A small model that answers yes/no questions on an image's attributes, trained from scratch.
Training: 7700 steps, batches of 96.
Data: trained on rendered roads seen from a driver's seat, with toy cars, trees and houses, 145000 training examples, 5.1 epochs.
Rows from block 3 of the image encoder of a small model that answers yes/no questions on an image's attributes, named by matrix and row number. Rows with one number belong to one neuron. Each number is 200 + 20 x the weight over its row's rms, rounded and kept within 0 to 999. All counts start at 0. After the name is the row's rms in percent of the matrix's.
After each neuron's rows are labels from the 100 images, of 14976, where the neuron reaches its highest value: "lies over" is the class under the peak; "strongest on" is what is common among them. Only what is clearly more common there than usual is listed. The data: rendered roads seen from a driver's seat, with toy cars, trees and houses. In brackets: how many of the 100, against the usual share in percent.
# fc1: MLP up (encoder.blocks.3.mlp.fc1.weight, 320x160), inputs 0-159
# fc2: MLP down (encoder.blocks.3.mlp.fc2.weight, 160x320, transposed), outputs 0-159

fc1.234,087,185,214,202,174,210,228,245,200,189,205,201,196,176,192,219,237,223,203,181,213,224,216,198,216,207,214,196,210,208,197,204,179,180,218,196,198,234,260,204,204,206,218,192,186,222,229,224,210,198,202,172,194,197,153,233,187,198,185,185,235,219,196,191,230,209,195,166,229,210,203,209,183,227,198,228,176,219,205,221,196,199,200,232,221,197,213,197,223,196,216,208,159,211,178,205,201,171,205,203,222,177,195,162,204,177,169,213,199,212,231,216,179,204,237,208,204,197,170,201,202,145,202,182,222,179,215,197,186,150,199,148,187,202,191,177,187,208,188,211,190,203,195,194,240,176,227,237,222,201,194,219,218,187,175,189,216,180,184,231,203
fc2.234,093,190,232,212,199,168,221,165,188,202,210,260,211,211,226,200,250,237,181,176,199,227,203,201,238,176,172,183,195,183,214,220,212,178,174,205,198,173,185,181,186,236,203,201,168,200,206,199,199,204,195,197,176,197,198,222,217,198,215,213,203,211,176,216,193,220,209,199,187,211,171,195,212,232,239,217,194,222,152,211,201,167,176,186,211,191,216,218,198,243,207,181,175,195,160,166,192,178,200,216,215,181,202,207,213,189,225,180,183,224,204,181,209,229,169,206,197,175,170,223,206,205,205,168,198,189,192,167,222,185,210,192,195,194,185,180,193,222,177,188,218,183,226,213,199,202,194,155,187,224,179,223,217,231,216,227,192,193,195,196,231
lies over: sky (89 vs 36.8)
strongest on: tree (77 vs 29.5)

fc1.110,126,183,202,191,190,216,185,220,203,193,168,203,210,203,164,212,209,166,173,194,201,221,200,211,210,232,185,187,213,200,187,212,196,224,168,204,235,240,213,208,170,202,165,157,209,164,181,227,231,191,247,213,193,210,201,199,218,184,231,193,236,223,226,192,198,203,183,202,205,220,217,204,227,202,194,224,205,198,207,225,170,192,209,210,229,212,227,199,150,227,189,206,206,211,197,265,199,178,202,192,193,226,225,203,182,192,174,188,251,180,208,212,218,218,180,203,178,210,206,209,212,215,222,216,177,200,208,163,180,171,202,188,222,209,205,197,213,201,219,236,180,199,203,168,214,244,226,193,211,184,193,239,186,204,179,193,200,189,185,182,181
fc2.110,109,239,196,225,218,190,199,217,207,226,233,186,212,232,214,178,163,228,223,159,204,173,210,178,183,182,238,197,205,208,216,200,210,184,175,207,240,210,200,192,177,204,208,178,190,217,211,198,217,206,231,157,185,187,207,245,215,190,192,211,211,192,187,227,185,227,226,223,183,186,217,196,180,184,215,245,193,181,191,214,203,183,202,195,215,216,215,176,175,217,212,170,205,176,217,166,177,196,175,215,164,195,206,191,178,216,217,191,203,218,165,223,180,204,188,175,175,170,180,158,189,238,189,211,165,189,213,197,222,207,200,222,202,218,207,199,234,177,225,192,200,212,178,199,214,213,218,234,193,218,217,207,231,201,233,194,213,235,172,209,215
lies over: verge (100 vs 16.6)
strongest on: bends right (78 vs 33.1); snowy verge (69 vs 34); vehicles: zero (33 vs 12.5)

fc1.307,108,195,240,182,184,223,186,214,207,181,186,196,209,235,202,161,175,210,233,202,198,162,230,194,220,233,219,181,216,198,215,185,223,215,211,177,233,231,177,186,187,195,227,205,210,236,167,232,229,193,219,214,207,189,222,183,156,235,181,192,157,202,212,150,222,203,199,184,214,203,177,205,217,208,208,189,163,221,186,175,205,224,200,205,191,208,209,190,181,211,210,163,205,211,194,172,222,204,199,210,189,200,206,218,184,171,190,167,196,185,207,177,207,201,187,193,148,205,206,216,198,205,173,207,215,203,196,214,194,224,212,209,193,178,214,200,161,221,189,205,230,161,190,186,219,188,187,179,185,226,180,178,228,183,206,173,239,191,173,189,215
fc2.307,107,174,207,221,231,249,223,205,218,176,174,217,169,185,198,196,218,192,207,185,233,208,227,221,223,181,191,203,203,176,219,204,223,204,210,200,215,225,211,180,192,213,178,174,191,175,198,198,184,155,194,204,203,192,193,161,258,207,206,223,181,196,206,188,205,184,196,177,172,203,208,246,188,215,161,208,212,195,198,201,196,209,142,238,218,192,196,211,173,196,205,180,213,195,225,202,209,212,187,208,188,234,220,189,195,182,178,201,165,189,211,209,207,181,196,194,202,199,238,185,182,195,198,170,205,187,204,224,212,225,198,202,208,219,233,223,212,220,184,211,207,192,243,187,191,217,189,244,193,170,217,163,190,235,203,181,182,197,244,186,231
lies over: road (80 vs 34.7)
strongest on: double yellow line (75 vs 24.3); bends right (63 vs 33.1)

fc1.189,115,219,226,202,224,202,202,200,223,185,227,196,163,164,219,217,198,196,245,188,203,206,212,166,225,231,215,230,189,201,198,200,207,193,195,222,189,191,245,180,214,184,229,178,187,226,194,179,176,235,193,230,231,175,185,154,176,198,208,195,186,224,206,211,180,193,160,213,186,202,185,209,168,194,201,237,157,193,209,209,201,188,225,187,179,195,239,196,226,202,196,167,222,189,220,177,239,178,186,215,219,182,255,180,203,213,207,188,175,203,224,201,208,199,184,172,191,207,191,185,177,208,191,173,214,177,180,197,199,220,227,215,188,178,188,166,190,188,206,173,222,230,207,179,208,211,198,217,188,209,177,184,204,197,218,188,240,225,203,197,221
fc2.189,119,212,195,199,189,222,181,228,199,195,184,203,182,223,212,182,221,171,205,242,189,209,204,200,180,128,220,173,216,171,172,182,214,194,217,171,192,212,194,183,195,170,200,183,192,224,223,199,202,190,189,177,175,198,175,136,198,189,201,212,220,204,234,219,182,196,203,207,232,204,236,180,206,194,183,211,173,173,234,161,183,195,225,194,214,183,219,196,194,203,173,254,217,230,195,226,227,179,202,215,199,227,185,182,187,199,206,233,179,201,208,212,201,180,181,219,216,207,181,195,196,251,169,205,193,199,185,237,210,174,180,198,213,211,195,206,186,194,182,225,189,218,173,190,188,191,201,224,214,171,203,230,204,184,219,169,185,190,207,212,192
lies over: verge (82 vs 16.6)
strongest on: bends left (63 vs 34); vehicles: zero (40 vs 12.5)

fc1.242,107,152,188,187,182,202,218,207,204,215,210,171,178,195,188,177,218,200,220,205,208,210,181,196,223,234,187,208,172,224,200,216,230,143,202,195,168,205,213,167,242,210,182,202,215,222,192,196,196,200,200,212,204,182,212,178,222,191,187,181,214,192,193,226,189,215,175,209,216,200,203,177,216,232,197,210,197,167,191,217,227,190,203,175,210,186,186,186,214,216,191,223,213,200,173,138,229,193,219,214,196,213,183,182,159,193,185,218,177,231,227,197,213,211,199,229,210,183,171,191,237,167,208,206,225,202,223,162,212,187,228,194,229,202,227,186,189,178,213,180,179,212,181,168,196,208,227,204,209,220,172,236,224,200,197,207,228,240,223,180,184
fc2.242,110,223,218,240,208,225,189,192,263,169,213,196,186,195,193,190,215,211,167,183,184,218,208,159,208,213,262,191,217,212,181,205,196,170,201,217,201,210,212,182,220,194,210,199,222,217,203,194,210,223,175,230,190,243,221,175,194,208,230,161,204,191,213,173,189,216,199,209,187,189,229,219,218,186,194,171,219,193,182,214,225,200,187,194,190,206,185,173,208,200,201,195,222,213,167,197,202,181,198,173,204,212,246,216,195,231,213,208,201,210,192,153,205,199,195,206,208,172,211,203,223,202,195,204,175,191,200,187,212,174,223,182,168,176,202,206,184,222,217,214,187,216,187,218,184,246,165,179,209,199,176,218,200,181,181,242,182,159,227,193,229
lies over: verge (36 vs 16.6)
strongest on: snowy verge (74 vs 34)

fc1.122,115,226,191,191,224,190,177,183,227,202,206,180,192,237,177,212,182,223,197,166,211,198,209,186,198,233,201,240,215,191,238,135,149,196,230,215,194,188,217,210,194,195,169,194,214,160,205,231,211,195,205,207,211,233,235,206,226,186,244,166,195,169,203,202,199,196,195,212,215,183,195,174,184,186,193,218,189,219,181,199,190,175,204,235,208,218,222,200,190,203,202,183,188,209,195,253,190,210,169,195,192,201,217,171,232,205,216,196,213,209,193,210,235,183,194,211,196,207,229,173,177,188,203,206,205,192,176,203,169,207,193,189,229,228,237,193,223,214,206,178,198,180,213,203,217,205,181,198,206,208,184,169,218,169,237,204,170,183,166,189,209
fc2.122,118,200,191,236,185,192,221,189,169,187,220,229,233,200,159,241,192,211,188,221,189,188,192,199,199,218,207,197,215,225,207,225,188,189,210,209,213,218,217,194,231,188,218,220,197,180,213,222,202,185,192,189,209,228,193,201,219,184,214,170,192,203,193,202,215,189,165,158,218,218,201,202,201,209,211,180,179,225,223,198,242,194,185,187,219,180,187,200,177,151,220,179,215,207,174,198,203,216,198,178,159,198,180,186,175,216,185,214,188,223,200,204,242,200,202,166,174,198,193,207,202,199,212,175,193,191,229,176,197,203,178,206,150,194,171,191,228,194,219,173,149,229,205,229,172,232,208,186,196,203,174,222,193,177,244,228,235,180,172,185,218
lies over: road (100 vs 34.7)
strongest on: line: no line (82 vs 24.8)

fc1.134,103,212,244,178,225,211,189,191,178,227,221,195,239,202,194,216,199,236,202,178,183,196,240,234,210,212,187,169,204,234,211,235,162,215,171,214,222,150,181,203,203,193,207,197,196,176,195,206,211,220,207,192,234,191,194,229,223,162,228,194,144,219,211,224,224,234,196,196,184,185,223,198,247,187,189,240,224,217,211,187,208,207,187,181,195,169,233,193,156,180,202,213,191,186,204,230,201,205,231,208,227,190,202,203,196,193,201,217,201,191,191,192,216,210,169,204,141,196,193,144,242,222,187,187,186,203,195,186,206,200,194,201,184,201,199,220,205,183,205,212,191,181,196,184,202,183,211,214,193,198,220,207,206,203,205,209,214,208,197,190,199
fc2.134,100,195,214,193,193,193,184,228,186,221,200,180,219,186,220,184,169,182,191,198,263,176,194,185,205,183,212,200,198,203,185,201,179,179,231,195,218,223,160,186,163,188,215,157,171,201,232,179,199,230,203,164,239,227,187,194,199,150,207,220,202,171,205,174,201,206,216,193,217,202,180,195,214,168,178,204,198,209,188,188,167,213,188,173,152,190,238,220,180,204,231,214,227,219,207,209,212,211,208,221,186,177,200,208,174,220,189,229,218,179,240,214,221,203,194,185,152,187,192,233,188,203,197,199,177,204,223,170,212,203,209,191,233,186,198,189,216,187,213,210,200,210,203,177,180,188,205,213,170,244,219,205,180,180,177,191,186,196,214,187,191
lies over: verge (57 vs 16.6)
strongest on: double yellow line (52 vs 24.3)

fc1.40,096,184,145,224,192,198,216,199,201,217,185,194,250,221,205,170,240,193,223,220,213,213,189,234,206,234,214,217,169,229,174,183,179,220,196,210,199,181,180,209,209,215,166,178,222,193,170,210,225,196,153,177,172,227,206,236,220,188,202,214,199,196,208,213,201,177,228,205,217,212,205,197,210,206,193,209,197,223,212,210,185,191,206,159,231,209,212,207,169,182,222,238,182,183,221,208,200,196,203,197,208,187,176,207,186,203,164,170,220,198,208,177,187,197,232,189,197,190,197,203,212,230,189,229,178,160,211,187,203,216,187,233,208,178,246,211,206,209,176,178,221,193,208,210,234,222,208,213,189,215,223,208,206,190,200,182,208,142,200,197,173
fc2.40,102,211,197,185,188,217,201,227,235,179,209,193,202,193,179,191,199,184,169,221,208,193,193,201,192,188,177,237,175,203,206,218,193,197,212,151,239,203,180,205,183,194,221,236,195,201,237,203,224,225,202,237,161,177,192,195,176,165,194,230,232,239,228,188,238,220,206,185,176,197,171,193,206,197,192,210,217,187,205,191,210,193,243,217,196,174,203,189,192,193,188,184,200,238,180,164,187,221,182,181,201,175,152,190,181,171,200,179,179,188,209,212,200,213,199,189,225,207,197,186,186,231,180,209,222,174,218,233,212,198,199,222,216,210,180,204,215,186,172,232,164,201,193,190,201,180,168,212,188,184,221,181,202,166,206,220,213,188,143,209,197
lies over: verge (77 vs 16.6)
strongest on: bends right (62 vs 33.1)

fc1.264,091,179,212,184,224,226,193,174,174,208,199,206,199,210,174,166,180,176,173,197,187,208,189,188,181,208,202,198,201,182,186,173,213,194,206,200,186,197,237,174,242,181,195,179,191,153,212,202,172,235,173,208,266,222,186,190,193,177,213,182,170,190,237,198,198,184,195,192,198,238,199,220,191,194,204,232,185,197,207,186,196,186,196,227,232,234,207,200,175,194,195,192,216,235,199,227,187,201,240,231,164,195,178,156,215,198,190,226,192,202,208,171,226,202,204,247,206,205,222,181,188,177,227,196,211,223,195,184,211,222,222,183,200,147,207,172,194,193,158,179,202,175,191,195,218,181,217,222,194,214,183,192,197,201,180,203,189,200,200,215,198
fc2.264,095,197,221,216,212,173,208,205,202,181,184,179,217,188,199,190,201,177,172,235,165,185,190,215,185,227,193,197,211,194,202,197,195,213,212,201,217,214,201,175,227,179,217,179,209,199,235,191,237,133,189,221,182,215,217,202,182,213,180,236,156,194,214,242,204,175,213,215,216,230,203,183,183,212,230,234,225,233,196,185,209,195,212,185,180,210,220,173,210,209,220,226,226,184,196,223,216,221,217,218,200,222,176,190,180,212,191,199,208,215,201,199,209,196,234,212,216,182,218,202,195,203,186,230,217,243,241,228,199,201,177,208,199,186,212,218,210,202,181,172,204,197,212,226,196,235,176,191,219,202,144,202,223,220,241,192,199,178,213,170,170
lies over: road (73 vs 34.7)
strongest on: sandy verge (62 vs 33.2)

fc1.273,118,186,217,187,191,217,192,177,177,214,176,228,228,187,202,205,163,183,235,203,212,199,202,212,217,206,206,192,197,167,224,181,207,192,205,198,229,168,181,222,209,225,160,219,175,192,174,205,179,232,199,192,197,200,168,183,204,176,196,183,234,171,190,199,202,188,227,167,186,214,219,207,233,207,185,231,218,227,192,213,162,180,222,206,197,220,207,203,178,174,198,232,207,194,214,174,204,193,190,205,209,192,206,199,178,208,178,168,173,210,197,199,185,209,260,189,194,188,201,188,238,227,210,215,214,199,196,219,227,218,160,200,172,236,177,149,199,201,203,181,223,191,219,179,232,170,208,226,191,195,178,180,212,181,220,199,174,156,179,196,175
fc2.273,119,186,217,206,186,203,200,234,202,201,189,244,191,180,204,154,197,207,212,167,206,184,229,191,204,180,183,229,155,208,203,198,202,229,245,213,181,212,228,201,236,207,218,205,190,221,162,199,188,194,221,218,197,196,220,204,194,183,199,215,179,195,168,228,205,180,172,191,210,200,210,209,184,208,184,214,179,221,189,224,187,152,192,181,186,221,215,224,217,173,235,200,204,206,240,182,211,221,185,208,180,232,197,200,214,191,188,156,247,201,182,190,192,184,177,188,190,183,200,189,209,216,207,174,230,220,175,191,154,191,201,199,203,221,207,230,214,207,183,190,192,169,212,170,212,197,166,199,216,216,238,199,162,155,184,176,188,227,196,192,200
lies over: road (98 vs 34.7)
strongest on: solid white line (59 vs 25.3)

fc1.308,108,203,179,216,213,197,173,184,180,220,212,180,226,196,176,185,207,196,182,158,203,213,204,203,189,191,181,159,226,222,187,191,178,216,239,147,170,217,205,188,199,232,175,199,184,211,184,198,240,185,173,234,224,212,183,192,197,181,162,217,217,191,189,221,222,180,202,197,194,186,207,203,143,196,200,184,202,213,192,233,167,185,190,197,176,187,238,181,220,212,212,161,201,219,189,211,198,184,195,191,233,196,205,194,173,240,243,188,211,189,213,200,172,171,201,214,162,215,188,191,193,177,195,161,217,185,193,231,174,216,210,201,217,186,225,170,202,196,200,208,195,184,208,221,215,230,187,192,199,213,204,215,200,221,213,221,217,184,220,205,251
fc2.308,105,177,176,203,228,209,212,226,189,185,176,155,205,173,182,196,221,225,202,166,199,232,181,218,172,192,152,201,173,176,190,198,164,238,199,200,212,195,237,170,187,184,178,251,178,194,209,207,188,220,227,177,202,233,211,189,204,199,215,200,169,203,211,216,174,201,193,220,213,193,208,193,191,184,215,188,202,231,201,229,186,245,216,187,174,197,185,171,224,227,203,186,220,201,199,198,177,208,262,223,194,171,185,202,221,216,201,201,182,190,215,184,209,204,216,172,178,215,179,205,208,191,197,205,227,197,183,196,178,184,214,228,185,196,175,204,192,204,200,222,223,207,187,164,201,213,168,223,220,209,197,201,201,244,197,184,204,148,221,204,189
lies over: road (72 vs 34.7)
strongest on: solid white line (54 vs 25.3)

fc1.223,119,184,202,224,234,212,196,194,212,204,177,211,204,196,191,194,213,195,191,210,213,247,216,223,197,240,181,171,219,199,189,223,233,249,223,195,210,180,196,197,190,196,166,174,191,197,219,201,203,167,219,214,207,221,178,235,203,199,208,166,200,214,191,210,185,209,193,213,183,209,215,197,221,228,176,193,225,201,212,211,212,239,218,194,189,236,163,210,223,210,223,208,173,234,222,193,202,183,183,212,160,181,220,192,211,222,185,200,219,186,174,207,176,178,226,186,197,161,201,174,188,200,217,195,199,179,203,210,144,240,199,185,187,229,204,186,204,231,208,129,220,191,210,211,186,219,213,221,207,205,196,192,222,210,206,206,205,183,228,195,151
fc2.223,116,179,196,191,216,188,192,224,210,194,166,245,206,202,205,165,193,195,176,154,215,174,196,208,206,184,198,175,218,180,180,191,187,187,263,211,212,197,203,188,172,195,191,194,172,218,186,194,191,188,216,204,203,187,207,186,222,243,173,175,201,209,218,209,218,169,161,221,185,211,182,223,212,214,202,189,170,208,202,206,183,207,195,209,189,180,215,188,218,207,215,211,198,186,192,209,206,213,255,192,254,200,204,189,194,218,165,193,120,206,178,207,182,166,194,229,198,214,229,192,200,204,207,225,214,167,219,204,175,200,190,168,224,173,180,180,200,228,206,214,200,187,184,214,175,196,195,197,204,190,167,204,216,225,204,202,179,184,199,201,240
lies over: road (98 vs 34.7)
strongest on: double yellow line (88 vs 24.3); vehicles: zero (35 vs 12.5)

fc1.28,109,183,214,155,175,177,196,209,194,209,160,230,242,206,211,196,222,219,198,185,187,231,210,231,214,214,194,208,193,231,204,224,213,201,211,206,211,196,161,199,205,188,211,202,183,221,213,174,210,167,164,187,195,188,220,216,230,187,226,247,191,191,231,207,220,183,163,198,190,198,215,221,200,205,194,214,216,195,199,185,228,187,206,236,188,160,208,215,177,219,195,202,215,204,216,224,217,167,221,210,210,180,192,204,189,159,187,184,182,239,186,194,206,186,206,224,182,209,192,218,230,170,196,213,191,191,215,235,226,197,202,211,184,195,229,211,228,208,197,228,242,177,222,207,232,205,192,255,178,208,169,193,250,197,186,200,197,217,211,183,212
fc2.28,106,190,194,184,214,196,200,208,209,203,225,186,212,204,204,210,201,172,213,170,195,217,214,192,181,193,183,190,227,198,184,238,221,210,185,186,183,210,188,205,169,198,206,181,203,223,195,188,194,234,188,192,187,185,206,218,204,209,204,221,204,200,181,204,188,214,268,192,222,245,242,207,177,195,216,173,225,222,202,198,173,238,213,203,220,214,180,162,179,221,213,238,169,194,214,219,219,155,190,187,223,180,167,193,178,166,234,161,235,212,174,183,198,197,235,165,170,200,163,194,213,210,222,181,193,199,224,183,220,199,162,184,185,217,210,164,195,175,203,179,184,202,223,193,206,216,232,203,204,228,216,175,192,178,176,195,201,205,198,206,174
lies over: verge (91 vs 16.6)
strongest on: bends right (90 vs 33.1)

fc1.167,078,167,195,217,197,196,221,217,220,195,212,196,192,202,189,211,205,188,165,156,182,195,190,219,174,195,198,225,198,157,207,198,175,208,216,222,175,178,216,190,167,182,201,199,147,186,203,200,213,202,219,203,219,198,219,207,180,172,168,190,236,225,203,144,217,201,227,206,174,191,232,233,228,200,242,219,193,191,202,203,208,207,211,223,202,163,179,185,196,207,210,203,195,190,180,199,188,207,219,196,186,210,243,225,230,213,211,205,212,202,197,171,196,192,208,201,188,192,191,235,210,201,239,161,206,168,233,179,190,204,230,196,207,189,171,184,180,188,187,201,202,173,193,208,198,195,177,234,230,192,223,225,206,186,156,207,238,182,209,197,153
fc2.167,084,226,193,223,231,187,191,207,223,179,198,174,222,216,196,201,206,202,234,183,231,211,233,191,183,211,168,206,184,196,180,205,183,177,134,201,187,217,215,199,203,200,226,228,219,182,194,208,211,197,188,186,198,205,198,212,193,162,216,207,168,151,177,231,229,205,207,189,176,182,181,196,220,203,153,197,198,186,187,190,170,199,176,189,257,188,205,222,191,222,217,210,216,210,189,244,156,210,231,182,201,212,229,202,219,217,221,218,196,222,217,210,207,182,190,198,216,190,203,184,211,207,198,202,240,185,201,244,195,206,232,179,194,188,218,213,185,239,192,210,199,177,225,212,211,196,177,172,203,189,225,199,209,210,153,177,216,170,205,204,214
lies over: verge (45 vs 16.6)
strongest on: snowy verge (63 vs 34)

fc1.48,082,226,221,232,162,217,195,219,190,198,207,161,197,214,166,167,157,214,177,182,215,208,172,171,202,225,223,205,225,183,200,197,148,191,219,190,200,181,219,203,189,207,189,210,153,229,179,204,197,211,220,208,218,216,202,215,209,198,200,208,189,203,187,211,154,179,252,185,189,187,168,164,178,223,189,174,213,203,202,237,223,201,172,222,195,183,242,221,181,195,186,195,203,246,223,196,169,223,221,193,232,184,204,207,163,215,221,190,208,209,203,215,207,189,196,196,170,172,220,166,197,191,184,164,211,181,199,186,199,216,210,219,195,211,206,213,207,197,178,162,171,212,199,202,202,199,231,186,206,205,201,184,205,197,200,177,213,162,196,191,227
fc2.48,082,169,188,199,189,210,178,221,215,181,231,214,178,158,195,181,201,192,212,232,185,177,227,229,189,190,204,166,199,184,218,215,169,180,215,191,219,197,221,181,170,197,209,193,169,187,196,216,164,182,196,197,228,201,189,201,185,204,214,229,212,196,193,221,200,220,153,212,201,250,209,189,169,197,193,183,182,210,202,200,210,234,183,187,191,227,213,215,208,155,183,212,247,199,200,214,190,212,187,202,194,195,192,246,215,192,199,214,195,241,213,172,218,192,171,211,215,212,202,215,203,211,210,185,208,229,210,222,188,205,190,184,196,203,189,189,215,188,207,212,192,132,189,197,170,203,171,228,233,184,240,225,198,157,203,195,171,183,228,231,189
lies over: road (94 vs 34.7)
strongest on: crossing stripes (55 vs 25.2)

fc1.202,118,207,206,194,250,183,189,145,162,203,216,200,202,210,200,233,199,221,190,182,219,245,189,229,236,190,223,214,204,216,193,219,170,209,213,187,192,190,217,194,196,170,189,192,185,164,215,206,198,142,205,190,198,187,228,219,190,187,180,202,210,215,204,219,201,221,187,239,202,181,206,180,193,174,238,217,191,183,223,196,176,180,200,184,212,220,218,237,169,231,183,187,202,154,167,193,188,173,179,210,223,206,186,246,226,182,198,180,187,180,209,199,188,220,217,213,200,188,209,192,175,192,216,196,206,180,212,210,209,141,218,155,192,206,215,184,210,208,209,197,236,206,201,184,194,186,202,208,226,231,216,225,199,185,214,204,222,205,188,208,209
fc2.202,107,178,225,255,172,217,191,213,210,172,204,220,209,221,157,159,209,213,209,222,149,210,204,223,201,195,182,200,206,233,206,196,178,206,195,205,195,185,209,188,205,206,227,187,232,207,189,192,195,196,215,198,193,238,197,193,212,182,214,226,209,190,199,217,183,174,189,189,215,233,197,181,208,186,224,172,188,248,214,220,175,213,191,168,196,192,212,200,200,190,250,162,248,213,196,197,180,187,220,220,208,190,227,211,179,176,197,197,194,183,207,189,197,196,195,198,179,208,195,191,221,193,225,217,225,189,208,215,194,245,245,205,222,196,233,208,221,212,189,163,253,180,191,201,191,208,193,161,189,200,214,221,217,199,174,157,201,194,213,205,172
lies over: sky (100 vs 36.8)
strongest on: pine (99 vs 28.4)

fc1.156,077,220,188,195,269,203,266,209,225,189,205,197,196,158,204,210,203,182,209,181,198,235,187,220,192,215,176,207,205,167,181,188,201,229,165,205,211,176,245,198,192,213,236,169,178,220,203,201,187,208,199,227,217,196,171,218,235,177,210,208,205,170,222,223,188,185,220,198,214,217,218,197,229,213,203,238,185,195,188,194,205,199,195,241,194,220,213,206,223,154,204,185,251,194,223,225,184,206,223,200,194,195,208,218,220,173,179,216,200,214,203,211,191,200,226,207,195,190,221,194,208,188,203,176,226,188,172,184,228,210,186,188,183,207,211,194,225,240,240,164,189,177,222,195,194,197,196,209,204,177,181,190,214,201,191,167,192,183,203,194,200
fc2.156,074,216,201,201,213,197,203,237,236,207,225,235,248,202,202,204,198,201,194,202,205,209,195,196,202,182,196,169,181,210,221,192,205,161,179,211,191,220,181,225,227,190,210,177,156,222,200,202,170,178,239,181,212,212,206,188,190,212,238,204,230,185,221,196,224,229,220,240,180,216,205,191,222,204,197,215,169,211,171,216,191,178,202,195,158,141,209,213,197,240,195,223,221,209,217,190,231,200,232,189,197,181,200,190,175,223,188,195,196,231,184,206,220,205,225,204,167,150,179,178,221,193,219,205,199,213,177,210,227,217,201,213,203,171,191,179,227,226,216,193,196,210,219,172,168,174,235,174,180,190,207,201,200,207,182,199,201,173,201,197,187
lies over: sky (95 vs 36.8)
strongest on: tree (85 vs 29.5)

fc1.198,121,187,206,148,175,192,198,191,201,203,168,210,179,223,198,231,229,203,215,151,224,215,204,237,243,217,193,210,194,194,207,224,224,202,180,178,212,187,211,213,212,191,191,219,220,198,195,207,202,212,186,172,214,200,191,188,208,187,204,212,236,159,239,198,197,161,204,224,197,184,225,199,181,219,243,187,207,241,205,216,228,199,224,190,205,174,224,195,188,196,221,191,207,171,221,230,223,161,216,238,224,189,187,160,183,174,231,178,182,215,218,175,210,179,235,191,228,187,205,194,214,199,189,191,179,203,193,234,190,194,201,202,181,155,234,217,220,185,165,195,219,206,202,194,191,185,203,212,226,229,201,186,228,201,207,181,219,213,203,215,186
fc2.198,123,220,200,161,219,175,181,198,183,209,219,190,195,218,212,230,230,215,192,181,188,227,173,166,196,192,158,173,211,237,216,202,182,188,183,210,188,209,190,200,188,226,186,218,226,176,202,199,192,191,184,240,181,207,184,213,206,214,217,193,212,232,214,221,232,232,248,195,193,211,206,177,221,166,155,215,214,199,200,183,206,207,199,196,216,195,253,184,161,195,176,212,151,190,180,218,204,149,192,185,201,181,187,203,188,198,188,219,195,193,199,199,192,155,223,233,209,214,162,201,172,204,198,234,219,196,204,210,221,197,182,201,208,184,195,200,180,223,185,206,190,201,183,166,196,171,192,241,211,203,230,213,181,174,207,212,205,186,163,202,205
lies over: verge (99 vs 16.6)
strongest on: bends right (75 vs 33.1)

fc1.113,097,172,203,209,178,215,185,177,215,142,235,203,172,209,183,197,200,231,175,170,226,194,204,189,192,211,201,198,211,176,177,184,200,198,186,232,173,162,183,195,239,225,213,227,183,225,196,194,194,225,212,218,176,233,217,215,193,170,202,198,180,244,213,206,194,227,173,211,208,178,185,178,191,182,192,235,219,196,193,194,160,172,178,195,201,251,208,200,195,188,172,190,183,207,201,220,210,200,198,205,226,221,186,202,186,171,179,214,205,195,209,217,233,221,194,187,156,180,210,218,212,198,204,212,208,199,182,163,217,209,197,186,206,218,196,178,173,176,212,202,200,204,192,212,243,194,211,168,208,218,224,241,180,185,217,195,257,218,210,194,216
fc2.113,091,182,191,238,197,213,206,194,200,173,206,185,235,208,190,156,211,196,210,192,219,198,191,218,224,188,217,163,200,189,193,193,204,216,193,205,187,228,167,185,202,172,210,208,256,224,197,161,201,197,211,202,182,163,194,208,230,175,185,195,203,187,169,197,230,204,217,197,194,214,187,177,199,154,180,205,213,148,223,184,212,219,198,200,204,217,217,203,197,193,199,226,168,173,202,219,166,185,158,233,217,200,195,206,204,161,205,213,219,180,185,176,229,200,218,187,165,237,170,230,180,192,168,194,180,192,182,157,188,175,197,190,178,198,227,220,194,232,210,225,200,211,198,196,203,171,160,181,213,207,203,208,189,195,189,208,165,182,178,216,183
lies over: verge (89 vs 16.6)
strongest on: sandy verge (100 vs 33.2)